config.yaml
encoder_arch: "caformer"
model: "contrastive image-text model"
dataset: "drawn small creatures on textured ground"
train_examples: 101725
image_size: 64
crop_scale_min: 1
horizontal_flip: true
cutout: 0.4
tokenizer: "char"
vocab_size: 27
loss: "softmax"
embed_dim: 256
encoder_norm: "layernorm_no_bias"
encoder_norm_position: "pre"
encoder_activation: "swiglu"
encoder_mlp_ratio: 2
encoder_head_dim: 48
encoder_fused_qkv: true
encoder_qk_norm: false
encoder_parallel_block: false
encoder_inner_norm: false
encoder_patch_size: [4, 4]
encoder_conv_stem: false
encoder_depths: [2, 5, 5]
encoder_widths: [48, 96, 192]
encoder_kernel_size: 7
text_encoder_causal: false
text_encoder_width: 256
text_encoder_layers: 6
text_encoder_norm: "layernorm"
text_encoder_norm_position: "pre"
text_encoder_activation: "gelu"
text_encoder_mlp_ratio: 4
text_encoder_head_dim: 64
text_encoder_fused_qkv: false
text_encoder_bias: "none"
text_encoder_qk_norm: false
text_encoder_parallel_block: false
text_encoder_dropout: 0.05
text_encoder_inner_norm: true
text_encoder_drop_path: 0.1
text_encoder_positions: "rope"
init: "trunc_normal_002"
residual_init: "none"
optimizer: "soap"
beta2: 0.95
learning_rate: 0.0033
beta1: 0.9
shampoo_beta: 0.95
eps: 1e-08
precondition_frequency: 50
max_precond_dim: 1024
one_sided: true
adamw_lr_other_params: 0.0021
l1_shrink: 0.003
max_steps: 17400
batch_size: 256
epochs: 43.8
lr_schedule: "cosine"
final_lr_fraction: 0.01
warmup_steps: 1740
weight_decay: 0.02
adamw_weight_decay_other_params: 0.01
Rows from block 7 of the image encoder of a small contrastive image-text model, named by matrix and row number. Rows with one number belong to one neuron. Each number is 128 + 32 x the weight over its row's rms, rounded and kept within 0 to 255. All counts start at 0. Numbers have three digits each.
After each neuron's rows are labels from the 100 images, of 14848, where the neuron reaches its largest size: "strongest on" is what is common among them; "peak on" is the class under the peak. Only what is clearly more common there than usual is listed. The data: drawn small creatures on textured ground.
# gate: MLP gate (encoder.blocks.7.mlp.gate.weight, 384x192), inputs 0-95
# fc1: MLP up (encoder.blocks.7.mlp.fc1.weight, 384x192), inputs 0-95
# fc2: MLP down (encoder.blocks.7.mlp.fc2.weight, 192x384, transposed), outputs 0-95

gate.257:160186147105127103104127138136122147122144130136158066078105096210121190141160169123141044178155123116121067120169127124131089135164137092119111104084204092100105109125110139163115105169061132177133077115128118163122125184127109110129146143119111146182075138135140133138084129105155072133
fc1.257:130069137132150187226133161151118157126121090089106131132183101084098135130105089132090177071098130125136169125153100138129126200076054125155170135111125108138163115185099173160118135075144158101043111138121163130146124105136167184185132122134188105095122124124111062133147179147116170104
fc2.257:115132023069088114120152149165131092114073123110149150130119174133179167146153129198146152156075107134067112122092114141143134060120144114100170152151134128147105160105141112116186157120149137131193120125126130128197176081120167176144065119143092138151171112097144138159094071127052116146
strongest on: plain; butterfly
peak on: body

gate.134:138104157141165155162139121114145133133103100117100146163121149126145122159175097063133087099123108148193073147144062093136112106203118112110132136058117144124135089079108088120128140128090149109109113088101100064169118129149136093153171146132160135117140125111108147086191107167143083107
fc1.134:145187144091046109127117146089141096087133136107148151151139058141126113134045123186141140179128168136143169116165112118139177102065149126158120119120129144128166171136155067130127188104120195098109100161101053157108092150055125105142140140146162116132117131135071123197109120149120132129
fc2.134:181105194127117113074137128149144149123132167120084151139135104123067148131101131130075145127099118125134196042108128180126144128162106122232129078100087144102089090068130138175094154127096100141096123139121150157164131122109127107076159117077096154191132122116103116143136136117094094137
strongest on: scaly; purple
peak on: body

gate.198:133096200168125114099105144118108148145113044094146152095108063098131090155135172131152132110139138182123108147160197124107114175084123111148149111150170128141167077125055170129201091095133130182109177098140128101118156108106108105111113145178126115160138116147090130132130115156204099137
fc1.198:104129157098126150116154124150092122126160140147134149122132115161128083156106131126085126130113152166087168109136134113083125110133245078145095128129115115170107136112143170083152095134127140098130135142127110111087113089202248136113117131124124096123147191202119173102103065138206042126
fc2.198:138049110189078099121135150097078135172129096128119135132183103140094118166076117121166126126163109147176095105184131111112123148115146137141124176136143080135089054104155075160125154120100138146123102111127179090100136100115138172093146127168140104137113141117125164123080058116088132072
strongest on: plain; snail; green
peak on: body

gate.316:100166140109107134150100178108125091187126162096186157073134103104127208046123054098195135065085112120146069205128149071201134144140081196123143143079137154129172147135146081093099104108125137123135124128152150147130160135116102090148190127112139089116129127148111160103088132135095100095
fc1.316:098056205130137114128088112169117150088123130108084133143139123188110126150137215140135105211139105108124159082153112147111118126122181107106156078184153165121126095133106142143167171132131151096162132129100066169100143133080145165095109080163104129091124140092133136130176079120146195125
fc2.316:120144051093116036157125056196074118144127084141163130107114116128146191084133119117113201139142121120131085087100072134148110148098130104134201085109065119128120138124126136091095113102128118134154103110178142101124134121152163156103114181135108217137124109176169098092110075137157153138
strongest on: dotted; crab; white
peak on: body

gate.112:065138130124139104116087086130159109127147099134142122111163089120089133154139119146101147130194107144153107126158150123118122088135080141211159129097124119150163106116146106108157072140109117113178141111121128177100088128135030126089155200133127121111123134171144131092083171145137108205
fc1.112:100195110110106081130125167130124149123193119090134114114113081135130147141157156127120161146155106144129116069106145162132109126142150126103114121017194083134144112110120157108091081139107125134121084134155191136114096171078057128128159238158105134090168143202128147100124163087135144148
fc2.112:119151095193129113091168203115079138171138129139127132108140153149174121115151130073099038146138148153143170103167122151145124117106168119131080109141122108163107160137093095135113048168114126153054138067146140108075127169124107120173112131155133161155107080109154134177131084128162169126
strongest on: striped
peak on: body

gate.29:133109107151127151145128121113113117170133110103163145171109077151122115134079102133099080149152137115112132112123100086144125041061097167149069165124099169116117131063133146131130146084082067168089145122133146121136129146124205144138134127090127148137135178132117122085077116148135119156
fc1.29:132146071129120127109127130116166181121112105106175110156136101121167071165097121127098055185059125083103088196116107102122173098137168132114107030196116131131081117109147121126136131070137181184124149092074100116121118111165109121157129109152113160132135172117102097073120148179130106184
fc2.29:110053151146144146103156138046071125043086144211144167142125126122080107133054157088099154134128142113130179194080086155111140177143061170114119088078127149117127150145121096142101139129113148127147109122128137075124131139092116109041105125104175134168081106131170123107180162125149157114
strongest on: scaly; snake
peak on: body

gate.89:112139158170146082130176156128142148132135183143125034140179163156082141083108102132171128130148147143119110061107133164111051120153151122118113123117128091104139114143151119138084109114150128083155158192119115131158045136151186130086153153173131122095154106118125092170116143121165203112
fc1.89:125133133128153130131125131134176110152089126167089142128128120126108134129137127121103123159126128103151144012083153127153126105124089050153091132120111107122079149126181111128088099107127113127146086097115123138131152131152130186042127136086220092102153145135125096131160070123173144187
fc2.89:114137139114100126139137152156127128102129174141129118137102194145110087124145079143142214061162121178165115089140121147125073140123106146146152122136161123102063117142208148140100160130134129119113160143114180152110110144099101129095141154158129179112143126166106106081210165088098217194
strongest on: scaly; black; turtle
peak on: body

gate.179:143089180124145135134172138112129172192126099194123098113153140134088102099081147153129140131127113174186120062153200158170134138119084140128149077113125119104129143131139069171134081118162126183146079180087175133181059127124169135124155161181119132135185090101208134136180101159130073119
fc1.179:135136127147201120118132138108126132163140162203122090114096134051091120114141160212151112128094159121118122131122250149095129136141128154167108127098134143136079128088151158120125136124086114145148156104182118125193152082117145084153134204088089115144166108130189138117098058142172066036
fc2.179:120065145124177127091148145071145159120102090145119077122109162162150114183133132086148163065114146146133146124115128125115069161111101089138140138132094148060110121156149177117096120130076065180198090136144153127154037161183175151129124128147148159139108114104039129122043140138055174138
strongest on: plain; snail
peak on: body

gate.235:133153135144119085156164188190124145140073139087125123190137123124101137120033171108102073127112194135122118179124090120044132157119199137116051098127164164206103101152120131159120133134115109150138174143143107150140163144118152191132146082077142174150135121139067127109162140170122111180
fc1.235:126165147131124161131151122148091193102148159146101119099126131131137166115141116145145076121120146088160203112153110102124061132134129133093099128134158085160106127152168113092158096062111079142102125194119097115106193147100149141129177094140127060116141111097113163163110107066120101143
fc2.235:155179186129189147101086095125111109147121117130098112134089086133179157143157056139127174111130212109151075146139133097134119158111112097217135140127114101139146126139188152094112139134098138037138184165117110123147138119096099131098135172110155159070176169102118159113140103101095158113
strongest on: dotted; grey; spider
peak on: body

gate.283:132140192043087102143112163134140102123127065120100127163134106184106137151097131132149146172188192105170050159149128106134122072099103198090159119070143150126099053098097112108131140147136125135065138128092095165147070124144159154146122140125106128135133084097114121141100047129151104126
fc1.283:132181010099137126128108099136100118128125185128110090067093159130146154127168110145161101088170149079131131114107136130123150145092080064119093185172140068063067124154141151088139046095138140128184106138145098108161160130085141099112167131112139086033098093158125151120073168153121102182
fc2.283:145165065130117200139162127151106174135099142123140127125161197073086116102113135071125154113109167098169095068125122156126111162060098104148149128069151144095108111166140134136100076096145128128140126136168136134160128097166103131153169139097165118122140116125146108068123115106076126151
strongest on: scaly; butterfly; snail
peak on: body

gate.2:147165099126126136205090130156109123132152123119162071146221091125071093158094157112147115113114110123100174135156103137127079128162148170126161097107080098124087123108079128136133139141099169102145155149104134102157157175172150103130126115086105168138152107160071107130149039162121118131
fc1.2:109112140148132084120193134121146114091122133146102185127074129157114146139142131158190107121106140181094136129136172138115105099123139115185081115133201143070133169127112123142135136072217100126141128097160107176080099088124160135068131183091157112068129143181088139182050111108127145195
fc2.2:146125107154164125083041144191144156159132142134107165141154158154176128171190116103124117182115126113123149149136129104104139128116088042115066110130125180136171150137100105116125113160120142103101102169100161141086131114133108185124139169185113107092121110106110057059119145189161115109
strongest on: dotted; green; dragonfly
peak on: body

gate.46:119172144059101059135147093182126107133143121120163137027074097203105148144162115122176130132167120080128083127151174171135171114142153102118095199117161188131101138119177121147154174144135071164128069139087122181122123184100172128183121142150103121104132139166128161092075191130111133144
fc1.46:130132128128154154163147122119087166187124127096222093066120133157151104118129088142130144144117158117131144095141106173123138147189122120108097075118207083109078146122113165176133139165166117139141130143111093117128073169159152096141138143081153133060168109164131121144117129134150097097
fc2.46:122127183071135147150158167136089148166033234128087094107098144130136152130134104145182141144149110149112126121128131063128179112107066122185108113154079139067136057128173073145172065127130135128132107138113104173123131114130070094106139111130104182135140133150102170150147130130199099186
strongest on: striped; fish; black
peak on: body

gate.137:095159109132082117107181152172126055117086129179151126119130095106128131032123146165155141146172112163119092097127177117113179067161150143132119195151130127141117105127152127085195100113101119107134131132153133186191154191127168146124107184129089125123167120120123127106110139068068168116
fc1.137:111139209099112176176155110127124079157094129178196119117121097095117133108126085128139130121122121130081150135159115121119078149152144143054152131127109108156115125141145163122127067148096130130098122173094165091022092153128111113100145172150171101155176109132146151123126141102229114063
fc2.137:134132128154136139114150085126133158175111133131090142090134119104132087049131082127129094151136091177077174139100096109146125113128083108161115085162134120133075141152068062118122143169154106106112137075210126153146123102127098093095121162119125053119141105138186100181219119131135092168
strongest on: striped; grey; butterfly
peak on: body

gate.243:137158175134124104150124132203123144137127126119178124151190125129134135092124078120167098120144093098132089095170098127180117115119228134077181121105127183164066090075157129092151140181127089169130139098139087122114128148142199128130116117104108118135129134091125187102144136165121156167
fc1.243:120154191159133092129092132162105127152117069184193133127148140159085136147141116139147078083161120097173116112133124118113127130152115137161231195163089114191102185138136166108153161093131141129155128098082187091125103149107114129119109138128120080094212092120114130164107117122173222133
fc2.243:178127107138125114092106157107106126103118109112183106153079073189218162132127201125192117123036129168138119144132117097160074114117165110133028108126121123121126112129182124078097107133096139093127204141138126074146161128096182155101130151101143160155200126156089140113138150086125170097
strongest on: dotted; butterfly; starfish
peak on: body

gate.351:125125121137178128161101156149129191115082121102107189125133178152133129127092131096115106137129109092139109116136090114111103133097119131169116130166130166142055119132154106148143141144137108136145131127172154126122122121124138091152146135199127147132182093141131120093118043120200125100
fc1.351:141103148144103166160180113137121068090178119153037140088130175123099132143136091086016084131167144105149127172159145114147156112103111139109131168143118094172152163184151154174070114135177145111063100230082172177128130122124116107128124117108130159123134118180127145208159129109164158156
fc2.351:145163151133124102099129129129078179131074115145118173163202063118142123110210145103166101084152134177119149113146131104109116130066182120088071164150185046152096179120124184126168113110140132142130129106112025122126104128177116092070200130171150118157114144090145156083106118122101128147
strongest on: dotted; snail; red
peak on: body